config = dict(
    model='image embedding model',
    dataset='gratings and oriented noise at many angles and scales',
    train_examples=197500,
    image_size=32,
    crop_scale_min=1,
    horizontal_flip=False,
    translate=0.12,
    targets=['angle'],
    num_classes=12,
    embedding_dim=128,
    arch='resnet',
    norm='batchnorm',
    activation='relu',
    depths=[5, 5, 5],
    kernel_size=3,
    stem='deep',
    avg_pool_shortcut=True,
    widths=[80, 128, 240],
    am_softmax_margin=0.3,
    am_softmax_scale=16,
    init='torch_default',
    residual_init='none',
    optimizer='soap',
    beta2=0.99,
    lr=0.0038,
    beta1=0.95,
    shampoo_beta=0.99,
    eps=1e-08,
    precondition_frequency=32,
    max_precond_dim=1536,
    merge_dims=True,
    one_sided=False,
    adamw_lr_other_params=0.00085,
    steps=11300,
    batch_size=128,
    epochs=7.3,
    lr_schedule='cosine',
    final_lr_fraction=0,
    warmup_steps=330,
    weight_decay=0.06,
    adamw_weight_decay_other_params=0.05,
)
Rows from block 10 of a small image embedding model, named by matrix and row number. Rows with one number belong to one channel. Each number is 500 + 25 x the weight over its row's rms, rounded and kept within 0 to 999. All counts start at 0. Numbers have three digits each.
Before each channel's rows are labels from the 100 images, of 14976, where the channel reaches its highest value: "top examples" is what is common among them. Only what is clearly more common there than usual is listed. The data: gratings and oriented noise at many angles and scales.
# convs0: first 3x3 conv, stride 2 (model.blocks.10.convs.0.weight, 240x128x3x3, each kernel summed), inputs 0-127
# convs1: second 3x3 conv (model.blocks.10.convs.1.weight, 240x240x3x3, transposed, each kernel summed), outputs 0-119

top examples: stripes at 75 degrees; sawtooth grating
convs0.37:527441521528489496499535528529443572511484534489523447501492551506519493480534525471485485446481469497491522471491508493555520496511481503493481502542512469515547492518513504476478503494516506479536496519519510504509538513483488530514515490531484485505507512505466466508514483524465477487510486505500506517548482538479506472472466485511466521563518491501486499479487448484551501509515
convs1.37:486529472513459470514536503493498476501540548517444479521451500532498538522539543503496499494550534508517523524528526458514498449552517513505484514494470486484538517498486506510444494547517502498529505517495497502512455529502488488521508487494484522468478458490459492511477467497519470493494532496508507460521499492517483484489503490527497485507528501507480492

top examples: stripes at 15 degrees; sawtooth grating
convs0.34:487503499470489512540480522488494471488506496508548510477493486507510520492468513506493494545509485552493514471469504481503505510480543516474497509517516473559494511543515569501504493513489532470460495481485468443481449462525545553501489496509480520523507515540493489511537488521510465496513475515501461543481518527481465499497493458499454520460541494505547512508535540498491532504485
convs1.34:501517563554502533526486556499488475505549456494489518519538509488486463502484495494514507528508458480546496506481485516518499524463523485502500532471478524507490536481504513500490472512525512479541483542467531509556468504452500487499509519521499487487477485474481488477499491497485467482519495493493493507528516506490502494517536521483479465487470522473513497

top examples: stripes at 105 degrees; sawtooth grating; stripes at 45 degrees
convs0.147:517490477465473452511511535488499474435493514538504485488554516511465500492509485483495475507521497468474511516529510501511500553511489506522470520506487553482498528526513492480524485474517508539490490493479472544514492526519482514477520534465498435518544520509464507513492477540537498518508456534468492470537494493501520500498498455523506548463506513474522513537500503550534537510522
convs1.147:504472475518492483523491502503502498535524471534494528519505495514557495495506548552458521487514520527508512468496550500480493493477479533506508537511485538535506516525475516515539508512515521519466555492486505524505500518484574473518554468535524492529476539502498495500469488488488464549472520543512447488548525465481502528507498508521500497526475511480559503

top examples: stripes at 45 degrees; sawtooth grating
convs0.226:516461525459467522550473494469456551477466526471539501556507499512500497511523522516503507490501492528499513496509482523507536493457487466450504488450460496509499505497534551485487490491548465516507457481527473518485534495506493528480497505475470503513475484473522512516495458471510538468474549493516476507507458495472469534519494506506501527486470498540507512518512549521514511521536
convs1.226:514482472515466487516472534484466531487501517501514526483507496484472496504493510507470466497517525525513494492539485493521495472532475532519519543539513479480509522537450519527538490461494457537492513522509505501504530504477493523525540504549475535470491492495508520479481531481538542513497463491499504510548528487521562480504480517475474509523540471518505487

top examples: coloured; stripes at 135 degrees; stripes at 105 degrees; kind: sawtooth grating
convs0.228:478445525492496464516446496497554460503507505493479505500512497486483498518469474491522543470508477489492492512506509492551457517504486496544547486488487490501482503488451484498474506532550512469484522517456522497501543505534484517452493540503509498469476474499521515563495541524481487554517486536493508495485521584466522534509493509501511502481480502467485521491516492489504534490496
convs1.228:482490503481479490440514504484473494486511514490521480487505495542482493487537482526504490494514538481498505483457506493529533521497541462456513532472517498539497533471528477498474520551473483478504537517482487510503493481442511523528437487513536518495477491472487511573460444507475513494501487479485500497518470519480499505516512516461533514537463505532514505

top examples: stripes at 60 degrees; very coarse; sawtooth grating
convs0.201:503502491524546464538485487496498485484518510483503512558506472522500516544483456553512508544513518515541455511470459500527466487570495521449484478513475497496509507486507499508504494479498516506584508509461516560525495497502509512511464477503511532475530488486525500492484547510521518506509502489517497487530451510508527522482489505473493451519463481450489524496503482534515492478503
convs1.201:448499507454519549471507507505489495532456500489535538457521510495537471498455513508516521470488508471477500496497524454516508509492512515517506476506473515473516463510509511490507563526486494451500470546556507474485469522501511489519508482519541490538514467518483534429451476453473492524493469510508506527516518532541510513525445480516486470510533471462511504

top examples: stripes at 135 degrees
convs0.13:508491541441532521512491533556510503495507510516482507507528456518491495470504494468493512490509504485518492494542485481519483482503469487475520481475527509474503488557491476536462509515487557454521510468494480506486538499513496537526504548560537520501482512517482497545487480501505480513463463457453523510523517528495515501500470462545534488495523495505504495485494453556529528494487
convs1.13:526497544465494488469496503495510487503502530487528525524503533545497449498495536480475489499515467493528503509530527517478545485478486473516521457467519510508459517477509521503493507475513485502483516536492493442474490514515517486522461532501495492505480507484537508564541504478516522530490500459519500495516502575512507495489465499478486518538529544511484521

top examples: stripes at 15 degrees; sawtooth grating
convs0.223:485496484501554520468480467478569482494525485464498519482500488502504533540450509507489525476505490501503489480474478474503464494518516502485530494461562490491521510528511518538517518446487495516506471500507497486517507480487478526467500559482533524479487484489531476526536500502496545492484469521505543506491548502507491464519465501465511523534508478538570533514492467502501512528460
convs1.223:511505494501519509517534479511491528565478484477503516524522504500449477498550491504487466485481537463497516507498446453542518498519499487539496512533509509485502521443495442533525511466490438474606481481463503487512512497486508467433522507493494504508488527448489475483481427534489518475549507508463496517488475501510488502529486546497474549488520515487537466

top examples: stripes at 150 degrees; sawtooth grating; stripes at 60 degrees
convs0.103:463486518531476525484498476514530509456526489485436520512463502486517541521537512527484528486473476515513486533511522508482468463495481492535475509494522530471517564489474529511484565509529478529479482478521482524502476508487495492490504497509496490484478481564478516510460539470520521468465538498532531496469509500494466497528503494521477551530495547483488480531476511485503480459500
convs1.103:531470512545526517497503491465521495534488490537490477505479474490458509445518438491493467539546455491493446490530484501494458526490522470519495509562458530480537501501531495508531498498492492514540508490451527487494502468513499508497488502438488478521466515478455534475469528439495450530551504522535476469446530521489474509480518513477534492475466505508494497

top examples: stripes at 15 degrees; very coarse; sawtooth grating
convs0.128:519482541486497523496500473544489484475511475466492467533512507472520508473518472502479516473506451467441508541499487478458543484489505521503469490511478522488514491535504481485494500567494466548483499469480502479491484534537461524514480549526474502555516512541515483457482484536559522497470482567538518505501476494501503490494522497484495499539506527497502497502493522511516510523526
convs1.128:534474543498530516478487512501538513489529490523527493496499447500540513477507518544527570470497503483483491479490506492508488545464492502497496493480527506499484533526527525503512489539495497509492524524467488495506504503467531536494533515453501496488446529479569472536469494477460463488536493492459508494493516480558482475517516499478507562512522565469515507

top examples: stripes at 75 degrees; sawtooth grating
convs0.69:547532489450505500527531499517493511510522515479497530543496513519479452482518463485488519552524482461509499494504526497500511539521496470522489509493484538499472482465542495464477506527454470493506522515517512522506494506507489505483509510561465521505458507531493487570465557520500508515497510492510511482558514510499521493515455456542464493524498492508515547483490503517546507472529
convs1.69:494481529526523475494504537526518527445490515473476478525500527501489506484570499497488483485540518509482525491507500486503470457483539472523484514538495496505505470539474529504490481517520561491504503507475490513522529507474538468539548508474513469488485493505479473458532495491525518529522455520474503553534498507502510499473501549512492478500477497513508533

top examples: stripes at 150 degrees
convs0.63:500478500522506556503519491490476456523500515508537549513472535499522490488501514512524491474535493494566494496455469518507523510498523500513501515461522444494505482567497481503506505482479520453441467478507478563493490514500447528458522527478495457523461512468504507503532505504491482539508494484469502523541534484493509503493501508531524553510524462508508493492489510509522473490474
convs1.63:468527470538512509530500529527496492579474497490501529522497475503498533480507516502494486515540476520554484509522495512495505494434537454515470508464473536524499503493521495484500482495499499508517447456485489482535493493501475462480461484478474479495514474468478484448494512511498507518500511511493486504536517528472486461517499494499509512502532496525500492

top examples: very fine; stripes at 150 degrees; stripes at 120 degrees
convs0.24:480492479495466491508536517533436462497509488494498446506448508465485487520446477500499514529509508505501480500520506470496503479497491517453529492523495543473459481481518469498508447464500466505511482493510510478478479506507517469522444516483527502457457478482493542493481500482526501502538484510516524502448486485501512534468498461466516458490498508444491504462519506449472500524532
convs1.24:507510487507501496495483495519466507562483501523480485481510556489521480499523530514497514489510494476504523494508473508517553485503528511479454454505499489521500495466548494497494532527487506500454483509532492523491451504488477532473484535523497477520492516458474467511522461500492459463486502477493515507482505515518508479485489476456524503512439468497415440

top examples: stripes at 15 degrees; sawtooth grating; stripes at 150 degrees
convs0.82:525502510486488523444539437542537512519525486502551505521478470510503524506492539529481536506548529514499522518495474542501545541517496485557506497495528502522484486522485490533492469535459483530468546524482465522465497460485495505506517496493522522501493504495524519495455516495496465506520455538508480466482511558542529521489495482476484468524483505498516476496494473532513492500510
convs1.82:481503542532489522540551537508534508525534524517521524481489502504501545511514482480507515533536516480488517481487487509518479495473486485507527542479537513516514525476466511529506516470499505481530531541472532457514519516491507528532526451507502463499524492496555512485497477551457501501508456508511466501489508508501528471512446512502507497491505484448554484

top examples: stripes at 45 degrees; sawtooth grating
convs0.3:497492513521509534492465461473477476478490516471471457454483533523498506484534521512504506505495529485487486503462534446484476512504541520507537465517496473540516454519488544456500518497518495499497461502509494485471532512519518519551484492495456519514515473494471531499508486515538509487445511515515503492547468451485437497458494464497488500495539472536550512516521510514506504517525
convs1.3:562516497505474495456513532484477494521501499456511484521508524489511490496517472493488505538482531506527482503535483481459487495582524514517469505486524500529471509524461537459489526474495490507503462543460512477460504483506538496505541475543551496491460487497478475491500508505493518531459521494491526446497532497474505519508497547512540505504523528477502501

top examples: coloured; stripes at 90 degrees
convs0.237:458495461523536496537471507512512527487487539523475468505485509524480501507485525500482447486500546528508469513493485533515516516471520520476526519529511489528503500517525502501514469470536514508494473464491523488525530464502462543506468509516511517500505479502512455519518483512480468493470487496474495538563475525509472502492523503514437460523478534503568478534548524487491501476549
convs1.237:535457488491447473523496477492535474452526477531548521510534469528506507492497457469493516473512534519493450488500509517506494512512498458478537476510503512513517500458508503487472513525486458474469501517491456504526492462493523470530494465502482501524507479536513487520503495463511532509473518491487483516460520510483511497506510523512491496504493470465549491

top examples: stripes at 15 degrees; sawtooth grating
convs0.41:525533537519473499466496545492480470493465469494501489489501510511549492518497488518445505513491494477486497533511409538530494508482497510522528471484499524493530467510537540519501513501517468509495513473544515504523504489533505504488520527506496481534501425532510507480511486502499505539513468517459508526465513551511491503527471526513480550521512504466491520514513521550473543525509
convs1.41:496494481527494501519485534523535531496534493541499492496503508529492532532496545476492471535510519545487463520563475544524478497539492518528487505536516516504485565495484490508535490496496527524538517517487504487531514540500468494503479510475514526535467517507493484536489508469530553476550500511511511556516500488493496539481500527511491545554465535519499513

top examples: stripes at 150 degrees
convs0.9:516501520489530539519494502511496466482507463463499496543513501545535482486507482481535468556525552509502457515495509494533512534522510525476565505497498537532486495514503492504559476473475487485514483494478501499529519516497503477482479524528456492519480499478494512515515513491507479429491508514520434473483502496480523523472517534514498534533511497511489546452541490508451506526515
convs1.9:475498492517488488511498481490504495485436533447496487503519515506567492498460504522522456546533525461494491486503510513488501515505506492501502512515511515530521499489505498482499496493520528524467497531510441494501523490514472512517499498525505473517518492526484527469499497500552520488450524490533483534533480512515504542515485475537479472488478510540465469

top examples: stripes at 75 degrees; sawtooth grating
convs0.221:480473536497507543474508521486527511528469484495511542486483511484489524480528555516498532528549505510485508475519486480515532508450501511495468472501493555492487472455504502484513495502531454504485471491478489495523482477559492489504495466495562496478527468518481518516487478459494468503489475514530494513516544569483512496499487539523553548496520453518509481485522506509539518485496
convs1.221:502498505476474470515512486505512473500513483479502547482525540518510520477486515467519564479455510478488483493542523514472507462459495484507543452511522481525521537554492509499460509562503506529532518487502533446505491505529490498506523524493482499492481497497486523471498526498518510524530521475473509480538523486517526498540509535494469485506487495495498508

top examples: stripes at 15 degrees; sawtooth grating; stripes at 75 degrees
convs0.77:529539493493520525521489501515524524560500498464528465548505453464530508523460486518462523495473501534500548514519490519489473470499508508499553503454491504461488482536450467469507494532482473502495452499460470461517545490513506505484485510489494502537506449510466509507521523532510508501481492515475528489480503510483479514505504474468497500520522464501534514513532483538562508489466
convs1.77:500467525470478480524496521471531526515483512466523474513516476538491466492510532511506501464494508479549476496502488476496454517532520480505498525484533498485498490484541487530462501485515527480519494507536487466528510516493483494518465482482494495495540489522510490565551502472526522471503529488500457465492475513442474515492457521464503467584524485466471536

top examples: stripes at 105 degrees; sawtooth grating; stripes at 150 degrees
convs0.155:479531498486486567476495473519486503469549500471546480489528499486545507493495521526507513504544492526489563499456475482507504526495493506463474461518475469502484545493544485527499510514481522505505491488530516504499488499532468537566488483511535535539536491475531508510507459474452523523509499482521482486532523502484501510493497487495499519501446528498463513482512483518453460464506
convs1.155:525496494549500500478518525514526493503536493479499529478572512525520506468479484506520496531494499496521477518539532530493516476461477482493476535536496513505526509533476470520478495524477547538477536509494513527497509473515503469478513487493509507512499485542503495470492530479484480552481485501514477506530468521493488493480486495482513503472474466546509497

top examples: stripes at 30 degrees
convs0.111:481496487506506470489480494491468531524512540497495506538528514504483492472472461503524489485474487505462531506490485479481483489490457490532448469469471473530489538497449516492517455485488498512510531467556508487486524507466509492500510470485562486472512492480504503460515519505478529529546504526507507497451523502487447546534480541487565475528529487477509510493533516516503520486458
convs1.111:450505472542474503485487513468496510481497538509505513514499509493499499491504499492508549503478501487516537561521524487503489486529512522541469584508490496484523534501511471502497575517518485494488514510487474524478517483467493501494479482454452491483536495518498544515547497524488492523509509474509540491526515581507489500503464442490505517500492500475493504

top examples: stripes at 60 degrees; sawtooth grating; very coarse
convs0.73:531505474538530467478543499508469481484505500474460524511436506479495471569466501489535458517488515524462503479527472473516507516503514536481463524516491504483465519509513502537452521510477468479546515471448530535497504502461507492476475531557517524517532488500513462528541495493517503484484488502523495533492500515509492519482520452503523506490495538520498496516443520517504507502505
convs1.73:520454485572473504539475487463499532510529519493526527484476491473501502511481496471468494464476461464503502484512544503532538498505509480518481553516530480511511518510497508487483455527529496480524504498551444492464535538502489504530482540508496490495535464487490514490484474531522508478502467468513527521515477501524480537496521489512520507500485518548495553

top examples: stripes at 120 degrees; stripes at 60 degrees
convs0.236:513495515498493436493500505481461457520487477497495504510488518481524530523462522506495528515501491512477531517486486483464520478464537545498513521546518501498493504514533501520520506499499474509545474511498480512508502482457506479504494494509483488451494417536495445530470527505531492487530501498490495522466523514515419488496478529506450495557473505501537483494513472537494487526541
convs1.236:552520438503545525509476451548498488516549491501502479507505530484491484516493461520479557518505485471464491519461515519478512496491495449509478519506497497477507531490531515457500483481536505525510471507497459506449490470491488553493504477544520523526478494508510506526491535551458490522500523536474495453471479498483519526536501535489493529520483488531467523

top examples: stripes at 45 degrees
convs0.71:517499509472532511478495550528479552481518542537479502456515489492517471495513529507473519482560490480515492478477519514493464479512507491483533503516484467451497504488515505522442522503551535509471502522473491489506524485498419498504497478518496509482462519470502482521482455501497475509496483510584517506497477522506510522484481498479468484495502529474530527524478494537553473510491
convs1.71:483531505533475485486518505484473512505505499540522521517541515514530507509521432513495490514542546445519491488514461493501496516512499533520480485539497486523471513487455465450491496481473483499537511495476561506508501517513521479443494492506480465501476471490467492462524500537490489479518515492508484508536497490507480478529512486457477486513560484518514502

top examples: stripes at 135 degrees
convs0.10:479531525526538493492526507444542546525498529481513487494502484513477476481498512485510543514505507481517496492502500471540515516481464509522518472479507511508478464546467512560511548466512518492510485530516510494481472494490500480544503543461482487504516552524516473537509526496540456514489558483507479519515495482511475457518502544508480533489515533510457468470530522481540504504530
convs1.10:504474488489542476487526451524506503490512543506492467458487522457529502512411529495474497479492500502508481468491537540486510525501504535487467479495485484475501489498462479496482559491453521530505481452485510531466492536501516484479494474506519548505463487447482465506528462527473487475554533500525501458538483471500497494527507511484527521506520516522499502

top examples: stripes at 105 degrees; sawtooth grating
convs0.162:507492553489516573484522515469493485507495546484508536494534498492491478477514506482498492473562474523496556465493557518511513551518506493535513498478472468485502493511532473493468528441509477532482502507539464535500487484512497515496499509498520497497517535511536531539503445502515540470486520527501505518479468514525523514470499488534525540466531463498496515486511514515464483500505
convs1.162:504511473485524503543490517494512476527476465484472476518513555490502468495514507514513486519509462499490486516474485490517482531497495545465508522507495489484484520539506526518512479488514514525503492501521558528512509485504507501460514467456527517478515492478487508521523495538594483551467501511500492461470547449533524481539486522491483519522494463574508530

top examples: stripes at 60 degrees
convs0.174:488502525472522485493473478445516496467476495515540498523474458499475518492477470460484523545540486508468483475521530502514465503535512507478496490496515529495498483511534447528472524493457500516510492480506528467504505517495549499511501533549508538453489473537528507474500502447493507513486547481528462483533473489488470517501537485507508510561508520471519474520464501459490526481465
convs1.174:534466491500523499503508458463440531491497492535465501492480528480492501480447497487514508501481478501495515501522491480532527510521500469487495504504489519520514503519552538488493505502477487414504481515501450468479458463516494504480514491495511516525536525513455490482483522538493483464504524513492518482485497485498524473556506501517531483497494520474539541

top examples: stripes at 30 degrees; stripes at 150 degrees
convs0.140:512431516513501488511459502531467563492502493510496486531496503497498547488501506419504513501502468496508491538482528512470520513511528526479504531503448527507513513539500509510519526512524498530525520476512513463455487494503522454488481449534485539511494514524533495537501543473470510514511534480503464503474485515522521531476475503468528558527469486500518499503494510462514500479462
convs1.140:514478474547477490513493454519495500426512522520516530531487490501509473486491466493533475467476493517504521538528504498527557534529465518515513534502513537519508476489497533497550527496528475488539502525470532469449513481484507517530553523497536513514527490527523494490508529473513476492511543499567539524514506454514505516527509551498552502522478510509483474

top examples: stripes at 75 degrees; very coarse
convs0.29:443492527502443498501476496519533525491504524473507492553496476513482453481532473499464521519477521476518480498512496533509486514471507479522476443474474449486480496515479524513492472509474565474513511495503486528454515456452480513498499529495502485536500530485498504536474488466492493517538490471492508513499501510492483476471500473457493552481484505467513450487489475524544542512477
convs1.29:514512555490500485488500463502489485480446515473523474511478477507487510537498469515496439524547511512525508476463510499488519531540514505476530521513497449513486530491499492513465521498507497555471467470506500512486495510483461469490471487523493460484583508464447509531540512472526457520480503512522508497508507512473521505498496525513508490459509490479478482

top examples: coloured; stripes at 45 degrees; stripes at 105 degrees
convs0.156:551469491461490560517469545484506495516484536498531501516512524558482477471490489466509469491505481492495490521512496506511529480468501509522489512493504498478537471469470500481498536467566533470511495489481496483463513500531540536563516475504482502497503518545470506514533487482490539475508484502489512531557526501492522507503478486486547491474500527466496488512453544462513530482516
convs1.156:544527513532498471455499539467496485518507477540486519504523523520478526480543482496459504460525450456493473546510493512467510512507530584490437508504485520521458467519490512508516480535457510515487514491497558513490489519538510471465549489542508503501489535486522479547491499481538509499515519525493532466534448552487501476507506519557481525502500540534513548

top examples: stripes at 105 degrees; sawtooth grating
convs0.137:480506482478500528492470532510468492476512491468501488524528438581517450497503543498510452483528494487474501529523475518479518497491541471488534509491463490503498564510457483522519464505501476526536538521501501502528536542517518478480529493481498484541466505478478506507515516527534480533497492486462485532516512532495496532509496502501496495514540507474474505521438479541496508491522
convs1.137:468510516500503538495483512531456504471460480492504486577514473504509513534490477511501499537430516525514530519499524495530527480554568520498513455497513467533501527522496528535473506490515535513514505497479500506487472524512475539505509440507505492509509522544523496499490462511508502493528491499522505425515517484515523504499510509497478499491498526494549524

top examples: stripes at 75 degrees; stripes at 0 degrees
convs0.104:470492472504488478472534505499469516513489511488512508488504510502508501504460464465465549482489458509518491481542512466496477506478521524499514487511494507484482522512494463486474470528543469484489519552495472543453534501495478571498498520539471466499476520495528469511488480518473506461471503474451513508559496494523498474493511497465486514533511448515495524535472539449526530515522
convs1.104:510489500462505513539529490507517498531463512551510510475468567527484526512518519442468522478541518531544523518510478517473482468458490512498477505494493479510502518485526524525500525507488531496529485513490504477508489506489492494527498480522514537519498513528545524524492509523466480484494505494475513533553503504526463500493487494500505502510498502475513537

top examples: coloured; stripes at 135 degrees; stripes at 45 degrees; kind: sawtooth grating
convs0.99:538500475490540505528487519518528467517523518483489502551502481498477467473476537500496542463473551503526491503492452514527477533545469495496544492502493489505522506488504528471515481528522495473496491495452503457500542445450507549514505486540491482494511491521522534561493526461486506499523513477463484500450504503501528508476497481479509526468503494516482546518491489495458543515509
convs1.99:568536525521532517444533526508514514494461509499502456482491508563504502489487513435443508495522498542501484482458480509469486503506505501532529504497490513496538480485499503526506475502531499503493490521487483533494527506512504493518504505527484506505500494503509507507573509512494535549486496513494493487477494536506493491479502517441511493488496484523471448

top examples: stripes at 105 degrees; stripes at 30 degrees; sawtooth grating
convs0.230:483467528460539526482472503492458511522517523492577508486538526526518532497474510528481511474511454471500501526526456524490461500504482480497494448512499464472489502510530454528480507496513481481517544518502524483500537484485485484489497510519469499500524525518528510499526491522549515479478487467510468486513489532485511499490494546538485545495488437481494530516522485500541443513469
convs1.230:439541487469461448520501534488482490449507541528487499519520471500539455523520484522492473508488514501536520544517490517493496491479503471449505486503483505516490475538483507552486502484508466486544475509515500496521484474508476489508504436519508455513489522556502467488510496470486523462510513488495471534531488522471556478501513447482476463490519508494519507

top examples: stripes at 120 degrees; very coarse
convs0.181:485461510500490464514473491520481474509502515471499459510478498482518496511469529441485458497482524514488543493494502512528493504532564471480512468514472522500440499495536526519497484491515453498506482494499517511519478495512533538469498457521506507509515514458529517516487477501546514492494530476532532490472444518489495489472507453494466462551527475545532491505559520508514482465516
convs1.181:519507529538532509515493526506494528478513522522499487512487502471467535502446511492497500475462442523492462506484492506521504524476513467471546496563473500520487475521476488518483496473535501474471497463543506510519488507472490471511477544509506511493546506480453548487475505527514519467491491490515486510461521507529499496504508480542467490482543506481540462

top examples: stripes at 75 degrees
convs0.176:525480497508504528489502499502532512511515478467533515506534490508462420483479494498514525497485468471546506494483492516528531528457477476477486447544509490523459474489534517525520458531515555505483476504513469488504538520477488510473452474457520481485535497492531506523483466474488498533483506508507459524458552506493512514509487528527480487504510470494516540524475514516524509531540
convs1.176:510551503490473485501528504499529484528511518489471505530490497551473547476493498463554529492492508537484519504529535487476478507528547485536473514488492455517517493425516471516470521538549521566526554502485532522540536534483482511556533526520508502492526500497495526498518540500474528571521518508481513522517514502468515525473526546490462463492524498498534521

top examples: coloured; stripes at 135 degrees; stripes at 45 degrees
convs0.62:530481520469478525478481531465447492487498511529486464459493518459483522477505474485495479492477498473483499465521521476483473495482512528517512473499468504516451512449485552547471494520527492501495504508456500473490549490518481546525473504487496494519470520508524528524515499519499486490532505483480560499499512477456531520510499507489465463489516486461523495482491562444499551508527
convs1.62:482493519499496523455512488484430480525499512505487489514546493547493553522509484509521494503543519485497529535525461500504532493499487499493503487522498491509520496491477517505520488516506527494501479493483551497500527498526538470509533524518552511494448479443517514550494479469478459506503470490527505511492519545478513493506533463547461476514539557493511512

top examples: stripes at 45 degrees; stripes at 165 degrees
convs0.227:480522499494503507493515542520540447486496504472518492509520479504501459461489556481494507489493555473498541478475495506517507544476473463496531468491451531482501481500444524475513534500506465546485513491508474489469509504513457495523505515497535503528524533567506446473547461511508473483500514494503479486510534518489530533532492528492490483497503492509494523493521495488496564475532
convs1.227:524530503498523486469530550515488519506495463482524490566484499515504514564511511467500499501461534511486507508502486518470474506520517500506515503498484506501517521519544492471458463507542557563475511511476519486536500520472521496539491515526453546504504540479505534505470520484473473532469504498504524494558515521494501511511486510485496510503522522508492490

top examples: stripes at 15 degrees
convs0.146:528463501510486484446498499507534497509495474465521477512500507483488486543466542525493488513566510505491507478485486502474487565493493515498516464509530561507475485512530562465529475480459529484526485486496498518468493467546505519502480528490475510509467472481515528508514529477495481505521520518484487509466507511477528496445466474474476563486520550511459503514509496479471512508507
convs1.146:522448509552505516519502440530503529532499450511447482486536509519498520500519517504517464487507463512510515506492501500472512463446532502519506525509525490505469522521526518515476494504526519558511501446481482508473478509503519517497500487493512552497484482499529515534499537485482516478507473521470449491495490477505535501521509516502602534509455491483505516

top examples: stripes at 105 degrees; sawtooth grating; very coarse
convs0.105:500521515469489473516441475488479509510511498505519497484536499498526507492497530498507495514494488505516513519465536508529460495468511499501500447519470497463505520497456500490492482542471469497451524489512486506512513550508536475486517545446488518463489585492468528493517464473492505529505496478480513507507503552498467523477467548546490494540486516477520509523499515432516498503526
convs1.105:485487444499495464483505534489532543490493474488471478549511464490529505493529479486531516484478497535484532508518503491520498487514501547506511512518535503522485510492463518522527510491519527532507510532491510519458534464534446522497466499515469538485556540533485549536465502494518490549530503521510533481479515515476518505528537519542455493477509547507579525

top examples: stripes at 120 degrees; very fine
convs0.4:536514480538512498516535516528517469521462484454535487479513512518524494448512535493552497467426520482493529499459492547513482506484520558475517515527475488485528494467514547498505508528519470552467499517462455490544486511523526509518502482519478485501532534531481492494495504470508521482517504505502465493506468526510483516466505501536477532473539492516493484455484496507522512481500
convs1.4:527531453506478535478519538484526529529521554502515481486510519510482495498475503490537487531483506494497501489496489484486520488518504449536513464495536483512495543516480537504522519476465499488530529483484497500518506505497505557496510495470491483490506503494515531472555536466525494520515546491460508506488455476548516492474511499536496516472513473466476517

top examples: stripes at 60 degrees; very coarse; sawtooth grating
convs0.42:465508487566508467490548485553512546528505509518490520512517517517493525469502508519552450512485484538481499486509504511539487476503482512501528502503509530532533476477497528517487468468528515440492500516482501523473504517509478473546544484496506468492483489504452504511483514541469517484507516530515485516461496548495495482504454471507538516489520545505503520517564460516480475507487
convs1.42:509459488566480488453528519463509471461528493488511496508541520533480523511519529516519472491479497501479517525466494517488493480484578499511501558498500498498498503482521481493522516534523486491504530529478525473522463524517471499504524576465511442461520522494493496487516500543471516458483494498449466516488523491514509528497466510476513514541537495485499509

top examples: stripes at 105 degrees; sawtooth grating
convs0.188:504476515488477505467494502508473508484463460536479469497543496523548495558500507491539544488510489513497463518466474544508512544523494459514480514493502489509515507487544542503486503553500476475503572511509529527475522514521506509486509489528498533509507446515430482497510476534486531504511535512472491433503488528484490557517497493480492521501509539485490481513493525478489501491514
convs1.188:474521484532496501496472477529503547527480540521499512485495470515515500500536476537514485513523524509527507536516521495552508485469546490529462529519469539510549494500471470467506479537499508481530530440523496473510501520539561482482560490511547510540497493552489500520477506486541471477504502533520553539505499532534510484512468502528446491560504508493473532

top examples: stripes at 30 degrees; very coarse; sawtooth grating
convs0.118:497471509511494482476539525516500541500548534502505495515512510495499481482544519506523567496512497521460451518484514494498445484485473492549487504503457478504501487521468498510501461533457483473504497480501523491481471516472503521522527474506522483497528501488513494496527551557498534506496551468503506529492490483507521515551541476462492463509506435445488483482540487478522506500519
convs1.118:482510477507483522493510498438485504514506502471483559472506508497504501471517482510510466487500474513486515496454539483494500516558493481454513527485518536475510464535516484501517544483479539499502527472512524498480501457492491466490492525492511494531467519535526540525497501512513462514457507511534503521482495555505492543516478486505457488481525504527461500

top examples: stripes at 75 degrees; sawtooth grating
convs0.124:504540533497490518485520508481487559548510505459515446517505524559487500486537473492485503475460516508538455499503500484543484531488484476449498470459460510507479451489479517475503483498529482540492478494480545492453514514469515536528515510535464519526499499512480513525515466501514498497524485509462508493546510525515447519483517496539494477478482478495494533478495502492475531540488
convs1.124:522496471471522444482516498531557496508522539471479503477528470512489531478497481497550500542510541520514476529500533460465518506533483554515558520489514479475566509507496481495486528501537515494514541474515502507512500508514515496501455504510509492475527521467495513571514517498493489493443505472504491502556530502526491557482482528514468530513536483523483508